From a checkpoint of a small contrastive image-text model: encoder widths [64, 128, 256], text encoder layers 8.
Rows from block 2 of the image encoder of a small contrastive image-text model, named by matrix and row number. Rows with one number belong to one neuron. Each number is 128 + 24 x the weight over its row's rms, rounded and kept within 0 to 255. All counts start at 0. Numbers have three digits each. After the name is the row's rms in percent of the matrix's.
After each neuron's rows are labels from the 100 images, of 14848, where the neuron reaches its largest size: "peak on" is the class under the peak; "strongest on" is what is common among them. Only what is clearly more common there than usual is listed. The data: drawings of small networks of dots and links.
# gate: MLP gate (encoder.blocks.2.mlp.gate.weight, 128x64), inputs 0-63
# fc1: MLP up (encoder.blocks.2.mlp.fc1.weight, 128x64), inputs 0-63
# fc2: MLP down (encoder.blocks.2.mlp.fc2.weight, 64x128, transposed), outputs 0-63

gate.63 075:128128107128213128128101128044106112128120128102128128128147112155133107116125101131111128165121128155129134120145157128118121082076128128148142097128161157070123128125128120108128155128104128
fc1.63 084:128159128108180122128102128128050128141124070128125133153118114160166139137140128128104141128128102174082123128128128128104109128128094150128151100128154163146128109128141158200123144129138125
fc2.63 102:118159132128124108127112128143132128084131128128160125128128128118120164129112128151078070131152128128116164187171148128061149128128188128128081099128127128114102128128141090109147124128163128
peak on: dot
strongest on: grey dots; teal dots

gate.125 099:159150128128117128121128128145092128115155128128175128128078137135128128132129157128217128131075149128111134081141162118128142112122137127128083152116137130128184128128094119111076128161128138
fc1.125 100:109132136115122180128128145128121148145138140128128117153104107137108127128167128128128128122128109115135129089106158128121145124128141128071192128090106128129176132128162105122026128107128136
fc2.125 093:128184092129077138123128148180128128197110128093086128121134139112133129181145140151123128147102128109128109117190185128109128139125128128099082128128123128128128128128128128118128128168128127
peak on: dot
strongest on: white dots

gate.72 120:178139128141126128128116139142108071128128135128128128128151116179056148128148116121119125128147133143126155172168125128100117157120145128159057151148137115148128129103082097172116128137127128
fc1.72 106:114104128128128170128106152125128125055128104095107124174103153187128112080104128128144128121106154128153158150145128128144146128142128147128133169128128134108172114128128055147156128137128128
fc2.72 084:090095128162133115128128128128107123096134049128144169128140151128173171128149128092149189122128142092120113128091126128155101122093126130124098128163110088108116128128128128128128154087120128
peak on: link
strongest on: yellow dots

gate.88 111:149128128092145161061128134128088137166134142147172103128080141128131128183116126167160110128125142137166163136128102132143078128128132120106111154149157128128099128124166103120107106128105100
fc1.88 103:169104165116174094128087155128166155169061128168166128128104119128151128128128120131121128125108099128146128164124128128103092128102133177128156148175109128091133128128128113128102105128114128
fc2.88 087:128128094173128109145128135085135056128119176165128141094095109128125090128204156128131128134141128139112154144096128090129130125156127102168128128115139128128128107128136101105134170129110136
peak on: link
strongest on: red dots

gate.105 108:128128155128098108168057128127094120096128128123149128111096146128109128128128098106131164128131149120136088199128105147147152106135128115083107081128105128098128128156115128121102081144099137
fc1.105 113:129128128128128171110130128128179128157082153095111113118128128128139177128178128127129133198128143096089148118131142128124070145113094142128140128103177141096112136128105090134129130128099105
fc2.105 075:124164199110128128128097128152140128151115140150124128138111138128112104130052128128128112128088128128093153101180092133138143128179115128128084104097122125128128099128128128067139128143128128
peak on: link
strongest on: red dots; purple dots

gate.65 096:188140128128129126128127057089116118177091127126128145157128164086164128125126128135153128128113095054158112120128128128101128120124128128118128174155124119128128153107123157124097097132153128
fc1.65 092:140114151122128083103082101117149113128128136128125128153098152111148128164128128128128155128148131048204137098128090151106108144135107128093128139149128155117159121128141090151128107128164140
fc2.65 116:128097128118128128131119161142192082128128114155156122082121161105074110108109128128118173111168150118116139110111150151128151131143131128136128144128128160081122116127066110082117155108128128
peak on: link
strongest on: brown dots; red dots

gate.28 091:133128145134170128128128125076094085128128128128103088128110128162128166085144156091157128128102182121152123150123128199128128128146157136109128131152130128093128084101143114128137102155097128
fc1.28 090:132128102101128178162128139123152079115128164131128128188107128128128040128128128128127099090128128128128133128128118160131150141128126128128128075128128120128149104142080128122146128167182133
fc2.28 092:128125149106128069132127147092128085199100087128128121109128102128128142125128128135203171121103128138128085141098128102128128126102141147128128128128059105107128124128107143119128128128128102
peak on: dot
strongest on: grey dots; ladder

gate.118 092:124128118165128128159128123133126065128128128128130128157083099128134155128078089180162128134128108128128153128130152156128139133128128128128123131164169063167128159116150184126153100128136105
fc1.118 110:148128107146173128102101130124128114087082128128128169170092128129145157167113128115161139167150176116128128128097128113128089128071097076113129128128115128161115128138143143179128111133128127
fc2.118 094:138151121100099159130128084136123064082166128128128160135128179181128094156128128128103128119128160142111106141142128123128067102118128128095128091097128128093128128122101121128128125128124176
peak on: link
strongest on: tree; brown dots

gate.107 112:156109128163126118110148136126128128128159124060097162099128031128158107091128112140111128143105112159147130141128128103123130132128193153111131123095125144145148096149128128128128126106128128
fc1.107 108:138175104152128163090101075114111107113128153121128144152148148104090128105155076141128155103128141128134138127133165117139163140166128111078089128126087121128144123179106163114128128128132102
fc2.107 099:128142128128128185100154128116105128168135120092134128129104128130162128112147186140150118128075128116115079164101128128156128205146148120173128128104128159128113090128128131090124128128121122
peak on: dot; link
strongest on: complete; orange dots; pink dots

gate.93 099:128151159102101128140099191128115128128128128139153078128128074074128127128175141151128188136160095102128128146128097137127128128180121128138128129097154143131128128081102128140142106128128102
fc1.93 091:145114167149145149170128093167109077128128100180128123128110088097153128128128112170111101128145108128132083128141128106128128115154171116164125128138127109167107128083125106176137115094128128
fc2.93 094:087164128125128128129148128136128128104128128095128149111122070096082119114141128128128092165128090170118093165155128114110142170110093155194137160128122161147128123128126136100132096092128127
peak on: link
strongest on: complete; nine dots

gate.102 083:109111121112174128112138128157128063063128128116084215151139128129181128132140139144128128128128117113128119128128123128121116128171131128128128128128127101125163128128100128174128135124141073
fc1.102 076:152080104128158084128128145128128128071161128118128128124108120167144176128109128109114112122100129128128128128145128122128128128105151128128128128128130138128190185128160128128187098187157098
fc2.102 088:169118174113087128128193125128084128081112150128128141133128094128128172065169124169144128114115128128121121128133106095111067128075148128114128128128145128116125137132128128128128128158128115
peak on: link
strongest on: white dots

gate.14 095:186118110167144103061128128120126099128128128128104128150109160127128083128105100205171078128128128095110088155128113128141119128145136139102170110128126128128128139128112156128139151123131130
fc1.14 102:120098097128136121059143134130121159118128170106116128128154157146128113128128126132107151148128190150106168166107180128149125104134144137142126165145148128120190128128128187138104125120116128
fc2.14 090:128073096133128128166128158143112106128162116138128159111121113190128114060148106130128128128069104128133134134113145106159087128128055135128128112128143110104129165128140128139128120108139128
peak on: link
strongest on: pink dots; orange dots

gate.33 082:128128182131155128128116128142141126185128167085128112128128177143128144096113128128118067105128157119183083128136128128128124168136110127150107105106116140128091085126122124078128116159134128
fc1.33 087:155173128093110186149151069163123142137124128073117128134128125140128128134128166173167108128128130151128103128138120193131126076144128154156091111126128128128128135128143128163128098128118110
fc2.33 084:119120080128136103135121128117133128126117128127137145171132148104163129154128084090128128138129147128094123106128175128070151133128131161117186199148128119134137141128155082128107175152128128
peak on: dot
strongest on: blue dots; teal dots

gate.39 125:090108128096108141100138104098128128123144149146119128128111124134134128082189128128107084142163166128204115128128170116108120194122101114116108128075137122135128128128117135140121128148110111
fc1.39 138:117128097128054128128128127129128128136118065150106129127128129138109140116148114165118115136110142133179114128051128124128128151133142078125104146128166133123116128126126165128189148105147152
fc2.39 132:140098123128104134169148155050128147128154093128145128128128135128131156129128162128150140113117131128128150141198106128081180127155141083121140100138122128128123137149077135150157106128112149
peak on: dot
strongest on: orange dots; green dots

gate.59 077:164092126097161128128105159085128128127097159140125128128150153123122159128096089068128112128161140128150128128154131128134124132159128132128181103123142152060093111180128143128146128128159112
fc1.59 086:167128155128128128129062100151095061126128128128128165116160128128128107128094128133119096169150099111119128128149171162137114155128128116128128135101101128128128128083138128200125128151097128
fc2.59 094:210128115128121128126130128137128162113130146120128133128166128080088128169128151148156130145128128128070120128128130101154128113074128128166139128083128096120128108128095120138111173128080128
peak on: link
strongest on: complete; nine dots

gate.29 112:128121136108128123128145132066176130128152147162128147128128134157116125118154128128128118128166128110110128127170199128103156128128140103162128092053113128128135075151129140138128128176145126
fc1.29 104:170164147136068178112111144157094106128104128088128110135116128076111138143128152114113108145098140128084098128145110096128128128138128101097128128175160128100128143128128094093084127119143128
fc2.29 089:128128158158128155124117110103104164120128128128152128128119125128128128128179128096128139105174138134150141137162106068123106109177146128114083063134153128117128128086128128128135112098128063
peak on: dot
strongest on: grey dots

gate.111 113:099118120128117128162136152107128121128134116082104123178187110157180128134128128128128095140117128150142088169117050138132091129156166133128143132126174095128142118108128139160134128128128111
fc1.111 101:128128145128160153128094128173165124069128156163129139095128178128090128151128177128104128115142113119135135106128170140128163146106078095128132128125060139115128128128128128120168106131124115
fc2.111 111:140128179112161120107139159128128128115110128100144128128164169138139167148145181134114147128128113128095093202128128137128112138097198128114119128128104102128128104128122104128164158144164140
peak on: dot
strongest on: white dots

gate.10 077:160138146128128108117135167119109119155137112051128171140119128132128160131087128172128140115114128112128128190158128093080151156128150094079147129128105123134128100108095147119122105128128148
fc1.10 077:091099128128128162157180095114113147128142154148093128147106128128128114114128112128175165168129128128153134117112128124128128168114128170108128099102128149139133128162132083125132128076172065
fc2.10 073:105140128169128139088128130128128126164134128075149128128120128162132106160142141127128133075128112150128137128128201128140165128161087128128121084147128129128128158128144151128085196099114112
peak on: dot
strongest on: blue dots

gate.47 098:128128128119160128105142103128181128128128128123155172137128134138135138128144136120128101178153128138096129060198159128093098178134129111128113148128098107147135084106128128154113097164128128
fc1.47 108:140131120128163128128127093118146128093113196071176133129153112128184128127128126128131111128128112128108112088146134114128112137111096149128128192128125160155120100140157136138128117197128128
fc2.47 122:110128081095128124148129128172149110140131139101107128157165128118118095129115128134128128130108095125128075094120128135049092170115065128115100130143140111150137148128162142113154157145128128
peak on: dot
strongest on: blue dots

gate.114 096:128159050119128165128159128128129112102156138098142124128145175101128152128104102099147128082119178128123122128142053128128112132128128143128097174128131134128147115127162100168121128122128126
fc1.114 095:128128137128128128099128128174111094128128128164127095125142127095128213114175177086141152096134128102128132100128128138123172140134128149142128088113128099128119084113134128128086108126112164
fc2.114 082:128140157103137146128173128128148128128128128068128115140115160105095097118128179131129128102124078128083075107115167128103099122122131087146128128119107128136062110120131164117142128165128128
peak on: dot
strongest on: white dots

gate.108 099:106165128159129118089085131098128110128128059146128212128128128106131125128128128117122160128128136128133108147128128106113126127097128128142111153098088127128123128128128181110138146057158128
fc1.108 111:114117137149134159128130104082157128125111145176145070148105128128135143142112200119112113085115128131136116160128091138117074087128128148169105133162102128122136128086128110127128160148119128
fc2.108 100:181156128146128128128120128139079117088105139128128120131128105127128140128128128165128102146106147128128128097186140128074130128111128150089098130128167190128128133128128128161188128183130145
peak on: link; dot
strongest on: complete

gate.120 096:107103128137108084128146118128102109128151128118115128128128109145128104173119146141128065091138128092110128151157161128128128128137136116169120115156096117157118128082098128214128148090128108
fc1.120 101:128171112123125128113095138128126110164161128107122125126121100128138128098148128131180158128038129128139113128147162115106128154120144132114115150127134082128127060128137137119103128070098128
fc2.120 073:132123128146143128115109134144180128128128128146058115175127186143155156128050128077126128128128130110128128083081128128128128110128143138107128128123132128131163169128122128128135086128128157
peak on: link
strongest on: complete; nine dots

gate.45 101:150124128082167128128128128128128102128128079138093106174158174139128128156136160128104096128172128128168128134142101106138125145153111170104129165138124106139128110154128131190123085152150102
fc1.45 111:130140158128141128128136116131143172128112134130109119169109123142122116116099115128128080128111066128128128140117128179119136074131163132141119097098128096128150135128034164153127135128128099
fc2.45 089:135128128128169128128115159128128128128081072113112120155157106139146139165128134096147165117091128127134128098094103164103128095128145128128128128196128128123128128165132166160138128128194160
peak on: link
strongest on: yellow dots; grey dots